From a checkpoint of a small model that predicts nearness at each pixel: norm layernorm, batches of 512.
Rows from block 3 of a small model that predicts nearness at each pixel, named by matrix and row number. Rows with one number belong to one neuron. Each number is 128 + 32 x the weight over its row's rms, rounded and kept within 0 to 255. All counts start at 0.
After each neuron's rows are labels from the 100 images, of 14848, where the neuron reaches its highest value: "strongest on" is what is common among them; "colour at peak" is the nearest of a few named colours to the mean colour under the peak. Only what is clearly more common there than usual is listed. The data: renderings of 100 made-up gadgets, each built of a few solids, in any pose.
# fc1: MLP up (model.blocks.3.mlp.fc1.weight, 320x160), inputs 0-53
# fc2: MLP down (model.blocks.3.mlp.fc2.weight, 160x320, transposed), outputs 0-53

fc1.50 [ 62 126 152 122 101 117 122 143 166  78 154 145 183  98 125 113  74 108 123 141 126 128 178 154 122  70 151 144 118  86 129 144 103  96 123 187 121 138 157 111 101 152 139 102 174 103 149 156 110 126 115 149 128 147]
fc2.50 [174 157 101 162 105 154 115 107 117 179 146 175  92 159  96 191 174 135 167 132 140 102 131  91 134 174  98 185 106 174 113  77 160 145 122  73 166 163 151 144 121 129 145 116 113 161  96 142 157 122 167 113  65 164]
strongest on: black
colour at peak: black

fc1.150 [137  81 129 133 136  63  94 129 126  83 160 182 169  92 124 101 146 108  95 165 121 100 165 120  61 169 117 204 133 170  29 126 140 149  74 109 161 109 173 123 116 130 114 126 166 128 144 192 131  97  99 114 154  48]
fc2.150 [ 97 141 163 158  98 156 116 136 149  96 151 156 122 147  78 136  67 161 138 150 149 139  82 184 127 159 121  99 146 138 118  82 219 115  95 129 100  71 120 110  98  89 138 110 100 132  49 134 173 150 132 129 150 191]
strongest on: black
colour at peak: black

fc1.96 [103 101  87 150  46 146  87 147 116 133 172 187 104 187  86 108  85  56 135 133 111 124 179 101 160 175 160  91 101 145  92 137 133 146 155 124 143 130 154 131 159 149 132 121 125 140 118 126  90 154 153  78 145  98]
fc2.96 [114  99 139 133 144 110 129 151 100  85 105 105 128 158 125 117 149 137 119 154 132 156 170 134 124 175 142 115  88 134  86 117 155 115 102 120 143 161 120  72 104 173 131  89  85 161 110 145 161 108  93 177 124 193]
strongest on: white
colour at peak: white

fc1.130 [100 184  23 118 136  89  90 135 157  83 146  71 123 116  98 114 137  89  94 137 105  94 218 117 125 128 142  81 137 105 129 122 150 172 140 151 101 137 164 161 101 131 143  59 140 151 136 122 168 173 124 108 152 150]
fc2.130 [104 121  97  92 138 114 149 162  77  82 131  93 151 213 118 117 153 166 151  94 125 119 173 138 147 174 146 150  61 129 140  86 130  98  73 160 143 115 118  23  98 177 151 124  85 135 109 133 121 153 148 152 155  81]
strongest on: white
colour at peak: white

fc1.232 [182  88 114 115 131 122 108 134 157 164 165 139 137 103 126  93 153 133 123 127  89 172 142 138 146 137 100 102 142  88 163 154 186  84 155 122 131 102  94 156 155 123 127 129 121  88 223 172 128 110 113 157 122  77]
fc2.232 [ 68 154 157 152 118  49 126 157 118 106 125 175 139 139 122 116 149 160 172 143 160  67 162 114 125 156 155 123 124 179 105 104  88 156 131  94  97 185 132 145  77 129 109 110 142 135 128  92  43  93 118  63  91 115]
strongest on: black
colour at peak: black

fc1.43 [ 83 128 106 108 149 104 206  99  57 124 144 199 146 120 131 142 111 124 168  91 163 135 155 163 110 191 190 123  90 126  71 106  21 205 146 144  74 150 110 128 110 127 132  89 116 110 128 142 125 161 141  90  73 147]
fc2.43 [136 100  95 128 117 140  85 116 168 142  99 107 138  99 106 103 103 147  50 114 162 156 164 119  82 124  33 134 184 138 162 117 147  93 136  84 140  45 128 117 101 125  98 157 127 138 179 119  75 186  86 106 106 156]
strongest on: white
colour at peak: white

fc1.216 [211 114  55 149 140 157  93  80 157  48 174 102 109 164  95 135 138 161 185 161  85 177 101 127 133 134 111 129  95 137 163 178 124 135 173 125 120 135  67 151 102 148 129 150 125 131  97  89 102 116 108 113  62  81]
fc2.216 [168 168 134 147  87 123 103 139  78 140 112 102  84 141 152 146 140 107 114 152 102 128 183 114  83 168 150 132 161 140 123  93 148 144 121 129 163 101 156 108 188 176 171  80 102  98 106 121  83 141 133 161 166 132]
strongest on: glossy
colour at peak: black

fc1.47 [147 155  92 180 134 161 159 109 106 132  76 185 128 114 116 110 121 132 130 107  74 107 133 138 126 150 100 133 122 131 108 124 130 139 159 170  73 142 183 155 132 152 111 132 114 124 168 179 131 151 160 128 101 108]
fc2.47 [110 164 181  96 160 120 130 136 172 149 156  90 119 151 138 119  89  81 127 138  90 152 157 137  64 105 146 140 136 129 132 136 107 134 164  93 131 103 117  87 169 125 113  77 151 130 107 169  73 188 118  97 149  83]
strongest on: glossy
colour at peak: black